Rows from block 3 of a small multi-label image tagger, named by matrix and row number. Rows with one number belong to one neuron. Each number is 128 + 32 x the weight over its row's rms, rounded and kept within 0 to 255. All counts start at 0. Numbers have three digits each. After the name is the row's rms in percent of the matrix's.
Before each neuron's rows are labels from the 100 images, of 14976, where the neuron reaches its highest value: "lies over" is the class under the peak. Only what is clearly more common there than usual is listed. The data: analogue clock faces. In brackets: how many of the 100, against the usual share in percent.
# fc1: MLP up (model.blocks.3.mlp.fc1.weight, 640x160), inputs 0-79
# fc2: MLP down (model.blocks.3.mlp.fc2.weight, 160x640, transposed), outputs 0-79

lies over: face (100 vs 46.5)
fc1.520 111:117166132161136043153169129133103098155112170144079128164113093128077108111099198150162114153119196135127068106082202131065106135108144108119093089134176141132104078163172145119165166147095135087170104097111184149158130103176116163115137123
fc2.520 121:149120122140122173108148158197134115150128182131149173094152131185155168148082141126082089106142107082089164129196104057111137121168153163149129124122123087125112110134156094097090136113131112122144167113126186180157077100139107117143090182

lies over: face (96 vs 46.5)
fc1.105 090:168177110114172102132093143083159129139136210091146111176128170104121141165112170138041165132080107126152111177067112135148127192147156174117147131190088046101106148142106078130181146093123146148116090134159140116174139187117114146102156099
fc2.105 118:101076135089132133097131125088082090116148089124125131108108075144075137127124073076160102146124085109133208109199171107116127084104116104141110113117094128151196111141128160160132097185109124106150092049137100124060142110094169084146051116

lies over: face (96 vs 46.5)
fc1.236 092:125060109192117117121228187074098145114157132193159071110185128065158104138150103162104121134090141124149141160130135066103130104136113120154150081142080114110116155108092164144109121152103174048081073123113106174117197112104114109137164089
fc2.236 075:165152175019151183163038093161113159117117158106054154126079107125159114102164140100127152066090169137128162157100090136153075173124188104137108133142150178132137105188114075097133097095145126120144153187134137137123123132149131133145121177

lies over: case (46 vs 3.2)
fc1.245 117:120149111121124178142197117074101132120138084119139115153197085150139126116101146179088152105107122095205062097119129127081092145122082110106130131152103099125158133149125118196173125142136148176098152158108100171069148073137100115086097097
fc2.245 096:155167138190147157109121164148134136189068126151191131151120111146136164114110093110200150098095083112090120122161160114154122153164070126117071122121130135128115119148142082178110079074157143146154081100147114119164109153128161136090132161

lies over: case (27 vs 3.2)
fc1.39 102:135078142118107145093148114133113128155159130081093097105076104182164176082137099123167184163115184170087126155081134118166169090116112147133184147132161131155119129122116100091113084091181174132125086112178087187073106129152127142103166090
fc2.39 084:151205144114101132118089125183103186148142101078115158153129154101152092142091174117149148103109068111099148140110161160087154076107067140080134113122130183157140104115106148134053129164168154144136143169101098145181139168140175119211129138

lies over: face (91 vs 46.5)
fc1.566 107:102146210151079124122089127118118077144125104147178162106163109157150077144065092144135153154147150113149130164131111143147098108121126169182085099152120158129128109154118131100095171144097223123118115173105136144083183108202134108080109087
fc2.566 113:130145103104179112101121185147105180082178176101096114172155136132100166115138135171127146116123135159123118098138149131143158142148104125162101064144085090031138135142155179131112122131072129141107142121136108136174114134139061136137084120

lies over: backdrop (82 vs 49.7)
fc1.94 104:164133120110139114093066148101114115104084134144097124151124134092157148123174099146128135188119157096153113173149100133092120146146088097069082060127158063079144178110131092103130137128137097102142154106087131087143161089137147147123155133
fc2.94 093:107166093111165122055132134102116127158135127091129103075112143128118154153113052078156136161098151155116141147076157152116124127169158149095186123177166176158145121139109137159206208114090067155100100124138166181134155127172055118161071064

lies over: backdrop (100 vs 49.7)
fc1.458 096:116199133098115122107085151177126112136158123156086108123081142196167060137216122151151172167142103089113099160096116129121147112088158095095141134161128120087098096186159145112102146140164215101106089131089083117092134117166087142100092156
fc2.458 086:153064146112112114129115155117164133116130095128168148123119159099084158110062169076084111181136183114159049077148098111176095153172078127192171168142170129138121164117077101138150106114121055122170149178128194098156138146125150094130105107

lies over: face (97 vs 46.5)
fc1.335 101:150124185094114106091176100088135148220174126091109121149226122065135058120156104109176139148136092131066098150201117151136125183076137157211127171119135146104112084138068114087134132072098093101069144097102091158143137115163139148110173179
fc2.335 071:104126130078145106217146178133135148092086128195132123168136099102090176112102122165114140138148141171149161073143100120125157112140168156083118104090127106174153126070147130124159066147144132165134104119115059157073100122112126188169124083

lies over: face (89 vs 46.5)
fc1.138 099:110117157136127147132149075073104174143107186112121063107177129144157028128111102131177170109116163121171103138100137148097155146078126099120135049159159101123122095121160155106106127144115145117125127092057131107084169138106192149174127130
fc2.138 097:118149175143133154082081191139171154099122092161184170125148175122118180155155161116059166139099106113107147091163095137175146158165170106175115173096147125139147201137060124122123133168125114102163139146125090154149112107188101151125152094

lies over: backdrop (100 vs 49.7)
fc1.540 117:132188117113134131108160130104119112106128097152145172139123083177127136099193130192128131183144143185155144169149164054096126102070156094087083105161126109199152120148129170094201141100104142159079142121161125064136114122141104099076107100
fc2.540 107:126157104160107113136128158107130101157139122131066170155167157143095093161062086107117125137101079077126120091044121126209156081156118144114130113165068134187116131161136120125129170149135122157087090187174116123124153049103142134109119160

lies over: face (100 vs 46.5)
fc1.260 098:095170201186174164139188135118122098120122147158072066125100053108182104121124133174151100035143093146082138133126081163083134092104089097093139141148183135144138127167082126109180117084103158068141138133138146036135155130144134103148154126
fc2.260 090:117127086115084188103116115118140164067172150126169187100142149122057070154152122081135109092112133147116148132068156143108112176108134179134133135130111102064107119110149111098155134135154128118098088134144110138128120135126166105075180112

lies over: face (96 vs 46.5)
fc1.86 101:149119062125151092176129098144152115124193130106157102162126090124132133111123084095098114091145115062123147150093122125107191106149127167117151134108002169193138167107133130148106129073139116136148144143120109124134106109203169127135219102
fc2.86 085:114113188137126188163112136113118082155099155196152128103113175072172141114099119130154097160087141185123134148149154127160169123039133126156088164150149112065148149130072152120151094177139113146096094135175091101157136156072136136058117140

lies over: backdrop (96 vs 49.7)
fc1.451 099:175156137089126135123129176085101111156147101111119069158146110117092132156159119217167123201098144133119075038097142093172096078102139085082098169146137076170123150170122167058094110114141136158112137132179126144136147102114158142107144107
fc2.451 104:161115072102091181099084102156051175065152163162131090151102139170114130125128121059147161154148132106156145154118133136134158130149132121073153071147096183050176096141141155072167161165147099122113163131166130085061139163110154108128102162

lies over: hour hand (25 vs 0.3)
fc1.131 096:129140116093146102196196068143175146140174130171121087134128178116103122169085171122125096120171125094050104163156077114174080123146103089096119170133153148103096122101045197104168140116156165131139132127120059080054094140153090149118139121
fc2.131 087:127118122163168107118143111123148112144109187043143151094092095142088086078108089127160117110099139160156115090112117129079073077132122122037111102182103105152125080154136123071126133170135144118050073107156074127147088129072193090119164180

lies over: face (87 vs 46.5)
fc1.215 098:140155091114117126125115114135076153149144179072136096122113117149082122143128155121144106148104172174154096138208102119109098149116120066147105150113103156129158200113173144137143123152148130137145158059133163088048124132108136179099121118
fc2.215 087:096112145094119199198165148144156106178089127180180115136098097135162120083155105127106097121171088082143130170107150142115142137146189200077121186135132103162094069193108092117137134152128178095075138135171149113156083136161135127131083172

lies over: backdrop (100 vs 49.7)
fc1.201 112:156158150127132135063151113140096120149183091077132141131143154194085074139163136198135058142142119121109140128136122141095174103124124138116127179177139097163131183179121118112151071119140150137102136136174083096159146086133150092078148152
fc2.201 099:131124091125073162173125146144190109120093137147112148113116108118111151145157126092162172118112060195119108161068154063190138097162134154084118103158113171178156101143118165108156128113144142157141111181118097120123141104126104121069114126

lies over: face (90 vs 46.5)
fc1.165 101:111149122128109076147179119132077073157106082145146177129121095170161115134169158153139044092158113056126137170110081126069075106122142106137157070137136180137134139089119081150126118174119195128151155170151105125074091100128131140179159104
fc2.165 091:186169117168152138122101099180141120127101156111157115161118184060120114148143092065176150173098140142075125107121153108146186127154098091131092172116079109153145147086155154119157139098121074147107137126164127152070176125101071151116069194

lies over: backdrop (88 vs 49.7)
fc1.268 092:142156143188110138109130150130044070119104149077120150124114173163160110116145082144115143085137101118092115137100145122097100114094160088116144148106121127162104117156092148105081138119093134156132133106137167161105165192076124104106121140
fc2.268 103:144111111143147137191055114126195066142124143098108114151112095144071144150135137173114097142170156132207123116054108157151131154110110175122219137117127091141156108086149184148168077148130132125114111113153114153122122119161127125138145122

lies over: face (76 vs 46.5)
fc1.448 089:168129060128159112136111146113090130082159122058075123128140141191108138056164129141116157162121098140069110159162117138186101206117184133124177143168163116087120118119111142155080132129122083166111091106189188124126117094126147136168101127
fc2.448 096:110202173118101108116121149133096119156140112088124120124105129107142069166113076101139092095157109097140133095153146081077134101114177155102145203075060201193135144083117120119116138102134161155065106121138094086099109152158164154102146076

lies over: face (80 vs 46.5)
fc1.317 090:125078112142136082095170189126118134135200151105144132099101056097066074166090108123188108099121100104168124134195120129157104141142112100140137096130129173168169151072083148191160078096152120143134189148126105139097139081173149140150134099
fc2.317 108:163143154063134110115114093108154072154076100049175143179135144168110103116117119143113103142187113183163099141104132077123161148065153120107126177135090089113145127194143116114081174178109143093049078181100137098111108215090084086128093145

lies over: case (60 vs 3.2)
fc1.591 105:141146102152114120088165106129122120128144105087147111173132117107139155051160125151109164126155069083186169106123113173129155141179134096107148049185112095124126157173055114118139134104104120154063140084110137150097107106159153115100142130
fc2.591 113:129192115176175164130088094102176149150115094111147144110126110141186156131167095117101140096068121150167072052090143142156095123140100091164096144111126162177102106096127096170133173114169122117128102138129133116157141083100139076160087157

lies over: face (79 vs 46.5)
fc1.429 101:154185122135151132082113126206114107069150097160132119097164127110119096132072114146158110125126099182124124085133129186144101134204121135153100073128144155075081138134094152110099112130148196097133119136156129116084191157132178122168103102
fc2.429 097:092158171100114113141075062126185170128124160115110089168123081099069141109159121177144148126120158146111153158135106131135107116098133066143107115195111070151092104133126095097151112097096075119124125106072117057122096140123124139161142128

lies over: face (91 vs 46.5)
fc1.446 107:137146162136097067163190112196133113144170161137154112167120145096111128089122048152144185066137096133158149165057136146128137141139135148087131186122031117152133131056159120146127066131136157130121140160145120160144168081171170106107097085
fc2.446 113:117144067102101162145096142133204110098114157132097123139081154111174142133093157133087157185147149097101108067112151114156112162090081115111174098136157177045130114157151103138146189173110101059157154113116163151125141117067176138139149148

lies over: face (75 vs 46.5)
fc1.125 100:132109107140141153145139180059120179112112150116077148098121066107175097176192194177164149122097166106140114104192189133126099096123109133083103128170076145109118141104079116105085089179191126123154166119112110136088136153123094075135117108
fc2.125 100:127105169109101120142134157171125053096135127171179141146164123151154119023130123099121115167218077087140121168165134148109100169163096088144113122097146156123109125122192144171178111113090115157096109134087131127176127093134158056101111133

lies over: face (73 vs 46.5)
fc1.354 099:123089084132104157198151085096123061090138165146164156188120041138101149149152117150192065136138094058146127138063116125123169124146110152138109130177115144143081134121122138093117137134154184108135099098125151133125170152090139101161169140
fc2.354 091:123177134150124104117152116162133134113097126130124137083199204139151126098090117136103136153175150221118136114079147056156135121148123142094165189086188118119113102092119139138130112087099101179141154176099057142153144096137173091112076140

lies over: backdrop (78 vs 49.7)
fc1.172 107:111143129150063113095110072134087143116106196081099176149153135142063133076172176154161130119115124101161125069098156178120131136133122096081133175147116157120100152182128146115098121142165063127133111160164143174105131161101130128102126138
fc2.172 084:114094142143163125144070125159101126117103121143127125123098058147138103121189068106037082190139152142131127173137118050111158118114137169133183090106153135122154050109174158119130132160097107138154138163082130097075089142149122112117065126

lies over: face (82 vs 46.5)
fc1.635 102:183112158165098112084151122201145182152126164130121156173063106138108174095170153092169143132104153075168100123137133121070164140109192138152113132068141135088171148138132087141166171133137096094115133156135158114083103124132127107123111083
fc2.635 121:101132135152128118133089162163164078149081117141068078090138097152117183168153183203107115148188133187126073081096164119110083147119143150137176087143125144150132147112124142082102145098149155194138089087080118128054088176133132172160115141

lies over: case (32 vs 3.2)
fc1.431 109:117111127074121109208116152114051125150130145103114135167185102170045110078164107187146123078209163121135082110165108206098060118165171152129151112083156141134150141162125117119067178165107100115137124073159116130110151177131154139140129090
fc2.431 098:126108127136072173081145109144145166103077042169186098131122117119174133139123127086144127086106151109102207174134161121141176100145144086093076093175144122169101111082132154121122115118105115141131138139143170089104136125168128149068125190

lies over: backdrop (100 vs 49.7)
fc1.70 109:143175127136145131094120125108062118133130113136102124140138149134121119118181101129170189241056139125129148114097129118156150096093126132011130132184112095145083097202119094096127169054127147174098135125188123113128146124130144118106093131
fc2.70 116:140137087150106106128125124094104077148131147147117138167143100186108136142157110146145148132119115083151114081136162075185117071116112128128109152157159118093116167177125166132170130095138108143105084090191096081081144169128149086135077123

lies over: backdrop (78 vs 49.7)
fc1.229 101:136129123122130079060068144118109142101096190097061074147098093101069152117105058119168139127148087103155120177092124134136153106126106094098068089158183153113136163162094182110158145137132127172132090108120082120125151100126148097148112090
fc2.229 105:154173135143123117119140126073129119170093151147185132117133137167149125152089138099084121169092158213144089124155195175148099161068138120088183149191081133141130114130135064133172198066097123123062108152172136114096122150127111102105089145

lies over: face (85 vs 46.5)
fc1.25 112:125101107154108117096096048096075064073157111126127134198131102122092078101198144204171149136150173069139123101148087127122148079099117149130087189137115118153139131141114123166141157127125133153123126206110101160149111134111156156117156136
fc2.25 093:152140066190112147163129136106114152107122144116123123131118109066177138133082135153125080144134142178134145146169127085164054159064138123114132133083104085151157106147193144100181112102119161160146132153107077090147217054162075126132076090

lies over: hour hand (40 vs 0.3)
fc1.53 103:172105100195155105055149131178111144099138162154093093162122175099102097105120164108187164080124164113109159139125125206143121074134168093126092139197089122157133108127134127094123123158137129137131074128098155124116068135124070135095156133
fc2.53 114:128181147115145164182150083131160111166134121121105171064121090092158128151101103144123167109098059093159130113117135117133135162146105143113110138107174125093125135123123129129172109089130141161068150140180107113162250065131139145147106131

lies over: backdrop (89 vs 49.7)
fc1.628 098:155116159090094131141071098079096106149137136099173165154089076187134125087112103136155126139102171085148139126093165142092154136133104153110155153109137131107115151098157170105120090111153147129196100144096031148122121137022145090149143175
fc2.628 095:061139138163158154156146089149110120127156075123096181188131094120123180194184102138113133111077062124095120100054079166140175162115130146168076085158152131111138148116082106158143086177167138165126149156121096133171123096132078148065120112

lies over: face (92 vs 46.5)
fc1.325 106:113130127082140183072112143187191114126157038144173163130128132137134120029128140113125134118129141152099116134171162143124146132094091100134163045116132113093101151144150125184123092142042201130095153157136138130152107165168134128084175133
fc2.325 077:181163083134147084161087079121072154092141128097143159188090137098124097090116100130190059138163099123159098154125119177111183084128144116141119167151089123125132151182125182042130111149111095147057144122124132083149133118180117175073144073

lies over: hour hand (25 vs 0.3)
fc1.501 104:077053092106147134153128087144169185191159114129112191109087168119136114104146134116111103118100149160081073145109135155123159166110163122110128123153130095142079094099126161129096160157111151134077120102208097090146093117122150127127156121
fc2.501 082:173147059118155148169144145136139093153099175102208110143115079104140111152177070135105087129122074139158115092161150129101128114132093117145076158152100121070114161149073107064169069142166146133077100112123184089153175144166121124154148102

lies over: hour hand (30 vs 0.3)
fc1.282 099:106125134100166120122112114165132156122063116113148116098132133107131154150118150140158168082148172098174156086116066188102080113093151131119124118142162131149121144142131161149169173098153170132103099061070116150056109127151130137129126122
fc2.282 087:057130138124083154130104120135114098101156150140155141117143139122075100171156184153145110137081150105090139064142117101094125147048103144117205133046094119143138119115098133130168121137209109155146097172210131105110161115076131089142182133

lies over: case (26 vs 3.2)
fc1.9 108:129132088108101122115140144101142097148126107128213163129136157108153159162119138126107146159140113116121154130125103169086132165093158113148163131162155084138148139210103101122111125093130124109106083084076047082151114082136179100117184064
fc2.9 118:092186070136156160202109127149118094112120070166136141108181111147173136122138112155175132132097124141131134083133175103129075195119142170107108088075160182107134157064179133128163129101177119122157145147160158155179112077131120103114085182

lies over: backdrop (100 vs 49.7)
fc1.48 130:115159123107146132133146120124109165099124141163087075122118131152130060113181135172176091192108135118109129080104105131140201104124112151077119128132112062156176126167072116141144155126119154173082071157129105082107119138169148070091105114
fc2.48 110:128182123121132129139130137125144090136164146137148179110151077217159110177125157122085151175079139139142130089128102111170136047144163112100156154119159109131104077200161142090138097101146122153101159143170123125137159135134099100134147163

lies over: face (84 vs 46.5)
fc1.475 097:108140124135145108135176136116106094105077114138178123120154151162172060138134134161118122099130129141142133137075121179145103148159151149069038109135168171117151148123175134088087114126111110090136112130081118137134182146096171090168126111
fc2.475 104:161144129155062113137150148159098184103190109126174127111049112119049170108113132086129126131093198134159148201145133185083140101143160137149137152179072164122106127143136147102125107119157099156145125112107149147089092097117126119096137159

lies over: face (77 vs 46.5)
fc1.256 103:091148115093114124132153100063118178114129089129115189099157145082123151160166091112164094064117135099169169112121124151193146099159171153088105118133109178144173130109053106195127147193177128107153125109177152122185086040145136075109117145
fc2.256 095:184128173100184046101092154206077100186064167115104114120142118123158069090111154133111175155148162166168116120081116151087129141057141112079154135135135145147212124126163129096111138143179128123106087157110078108138125110073132157131119102

lies over: face (82 vs 46.5)
fc1.34 093:130091158150119176111080098084045196141093140079145138095129090160120155152143115148140084083111150145142174114112145109107130167172107123127139112135166085086107090165120129166205103153099132147101178083175119126186091150160063151130121154
fc2.34 103:143140169110175175089165158158225061059145152126103080158129182125141061154125140137134140116078114101122123132149130099187096124123104118178101145126147182138063156102066146103129095119051145134163081120083155151090134172094191116124139133

lies over: hour hand (35 vs 0.3)
fc1.57 098:118082110184103066107083128120091106121138160124085103129107132070154153102156134077080150116160078122141111133157157143117102110102172104073117109157091152168087172111104132171088161143194176117141154119140107141118145093166146132129138131
fc2.57 121:128162156124090177126144106120123121158129102095119174153133087157149109124105085159128103163087174064124147139063110131118147129148145136124142104101128157063131120136097134136171125154171094112129097134157127099072030186091178104106112168

lies over: face (100 vs 46.5)
fc1.52 101:092111046186129090128172117132135166100140152129108151095115135116090128177097136104120105112089110120170114166177116121117170106144078143120133118163143131162126163113118113135143143164066150188135150086110153118134097133133076126140147160
fc2.52 105:104130088139134168126178101127083128166115091057150108164143159129110134122173162079145094144093143155122121123149155142124140148081102101157115097128079155061119131125110152123100199137086193097112115085091159127126104131139118100086103162

lies over: face (97 vs 46.5)
fc1.571 116:099149145141137134105217120098149121113165101161153196189155061063144159105139079154127135154170185126155119117154116101146082125094144107093126167123078183096184109154129069175144156129110152099172133132106085144094133149147087097142096102
fc2.571 099:080106107176062107121112152143150141155093048096130105133163088121145190133110137107141110072117077150156155138147180141064118158152091114099060154120159123133167128106112083221132144093159143165105134130143141146104104128099115165129144166

lies over: face (95 vs 46.5)
fc1.639 098:133142117079133123146154128075160176131089123091158136173171121203125119126080065131085136130127134169096117123116088146128155130158146134118133123119143088157102152128196139142153177082118108056111088127068116148082119167157139058128165143
fc2.639 113:076138127136183115069079153151117139086158131116103139096094100124164125098158123102157153159100123155141165126173133150126150133115096103115104148122124146053134101095053173115154091188127105158086198154150089042122135119132176116122107155

lies over: hour hand (28 vs 0.3)
fc1.10 104:147120170118104123157118166172120117118112143134138143161103111121063112080076105152137108085120111146129099127172181151075142116125122122124141189163193131165192113140148147161120127156183151125097124103192113108082066105142111143141143084
fc2.10 098:133097146124147171088150135068151141146155113173158111102148124111148100118133103113175171054181127086139176098093136153149085093166127129117108145117136129180135038099117109130090155181118151089030147170113114122094102121112121135032164118

lies over: backdrop (100 vs 49.7)
fc1.418 105:148159135179143134148087079137113122115093136131059084118144097156139092108155108127129104175117145097154156178047154126069139121127105125037136132206112145154124160180117139156166156129131105139112156142174091130166122134102082111118059154
fc2.418 097:125191125122099122125122121111095110164160159186148146125165123151155132138138068153146161190122116131095132105163115102210116099138109076163125157120170110158045093150113128091180162082120143159126117117185087105123138112164157101124123088

lies over: face (93 vs 46.5)
fc1.478 097:081099110150094123148151149176130104164038131144170190176147105138164095114100117172159093148079088107127165137066140163120084143151182154114132153124112129120120169135140134121127121120091151180113110126149129030167168106100119123147150080
fc2.478 083:210129132150121101135160119117157153114161133153114067093099141155109178110164100131114136134180145175124137135116095088129103062140138109108134133170166128158173074124153083107105125162127081132217167106091061128095098100183165080118146102

lies over: face (86 vs 46.5)
fc1.508 098:116145088064149125184189119133112140164112114165128140168119112131055142127160072111036110114107122114117164086093150094065078132108129082146124122127067077116106212160151093151068115117133127127169068123117152039127119142182153122164149130
fc2.508 109:171113112131111129126088129116106083112148098139118135111102141085141165048109142180151132115179175118097155157143121185139128095118076158082139096081149125130138073106140093097150111091078131151125145138173151118163133149125112178088110149

lies over: face (83 vs 46.5)
fc1.627 106:183168126121122148111100046114139147100135098155131122126120110126137145097112117127123112096150118130098212128107136155153153132064119116107107124135110104135130155120102127147107162210137137140120156155129159140120135116163122184096116154
fc2.627 093:140170145118156086166172161107107101133158171103158121103147095136106066131145099121116103138155083157175076148123151134130128147127145120149188101111161119092164131110075141134158114151096160109179098130144106108144099071021055069071118070

lies over: backdrop (100 vs 49.7)
fc1.367 109:126132149084160098107132128095047122140118157126097169139113128197112086154173131070161122193093162154139091122056097155160203108118139130066155089175122080146059128152086133120120119107099102166161158130118109080101149111157109147104110114
fc2.367 098:126151098083135177126121080102159120106153123156147142096174150148137079181118121146147126182113161110150162132207150147124165107097089160104139112115143128051110133182113180135174144091173124141097100094142075133128126154124115071214089131

lies over: hour hand (28 vs 0.3)
fc1.73 092:110115170098189099120148138135122201067129122124161069105114162137087123154115157130175156118125124118048134137112130163130111151166105171209148127143098116140073184075077131118116118104085112123098086099152103156178158089121134122135153068
fc2.73 109:085165188153136091136056072121139115170171120092112166184122120139104083123110099155140115155178108114111165080188137072089104147092140103136083166153142178160149119146179082126156118140162121133123107126202132104120055104084176121204080165

lies over: face (100 vs 46.5)
fc1.313 105:173095123050080105144120163179109128177110080126186136135103155100066161131136121111092180109079104195104100134133141159140059169133146144072101102132150111122090166091111156163145079116136178113082147157128196101129161187134158144159184118
fc2.313 098:053169140185123172076152137136144118088124098132159108124113141145117160198186136171119130123115146123099164124180154211111156114138137098105112167127084172085093169112145127110110147172127167079132145086143111113100162095145149121136139109

lies over: backdrop (98 vs 49.7)
fc1.65 116:114132121108126084108109148113089149112147190080094142125128124161091117112129137123147144140120131134134152078078147086097138074099127216036122095144136069144136069163122171115084103182084173187193064179130066135080170138131129085135156170
fc2.65 116:098131122106106106183084135122151138112139131185160175143135131183147121169150103130112131161120149165123096156130069162128159106080158107102132179143119171126080120180156077167092102169150161114186137147115078105139111138080140150145162146

lies over: face (91 vs 46.5)
fc1.170 096:156175155109167113077067078138118097147130149063132136142086140180115102136220118131117121132169175160077176097122121116086082163156133161130110086116113160089166137115116117135123158095125108165154187112119121130091122085187169118149170081
fc2.170 112:179085124150123155171198141129134095085165085126157120211156095160108146152064077129139133101110049149135115122134099147141166114157134129104136161117119067129140176161155130130117177170137155125092091093081156119173121138120139105132108140

lies over: backdrop (100 vs 49.7)
fc1.487 111:147115213119078143112142136141092121095110156085113153113156131190092101117125155158149159139123051106121101142079101116125173070067149191065124107136125083137138181167131160119126123138100181143168140163157088103098187129148127081108173181
fc2.487 098:124139085093112112157071151146174105136146142168178089153120085138138120162141108136138136221102160175090142065156123177167148108139134171094171148153151132162119119179112100119062153170122113144117115092133055106086070165102155190123138164

lies over: face (92 vs 46.5)
fc1.390 097:121090172151178101113162045084170111089136113130112136121090103174055160162130114151160141113042153110114159105131090095104139150126123064089126124153115079127125066119134110092143118144160159131095191069130145124102150126091187118160186134
fc2.390 106:116165101096057106172133156167162155145134130155168080097145167124185064117110187114151131100182106126144071120147122185124165148126135145183111147020157176111106179184126165147037139098114084148136148109158125154123108120195058096110146097

lies over: face (92 vs 46.5)
fc1.130 092:141155101082156129101080115149125104146109095155073079112095105115161103121112112204184146145111148066166116102071141121163140156151087181151083119108136108142168191134153123103168073151119137159101079093108135093134135097154133146178080124
fc2.130 084:122083118135138181105140132120141061128174165112132177066084113183088140176123172101078109145159132068151094106173128137100077178113151117145172102152129152100164102123113105128172184116160167114128133100169114109127142103164126156109196143

lies over: case (29 vs 3.2)
fc1.594 096:107164089097135137100126130170113072123154068124092129157042164089088143115150097170125162184134156137109108097156097169112132147120136207140110154076127147110124131057128133126091057201106173099134139141087157142081129168115116153102079164
fc2.594 102:170117097148167113154066186125087028157128175146134163105136088196089121112139185113118084075100160189144112096128174129117098159151110103157123121165205121076145151131140138135178152104142129120163129114154105109188171107116149104205120151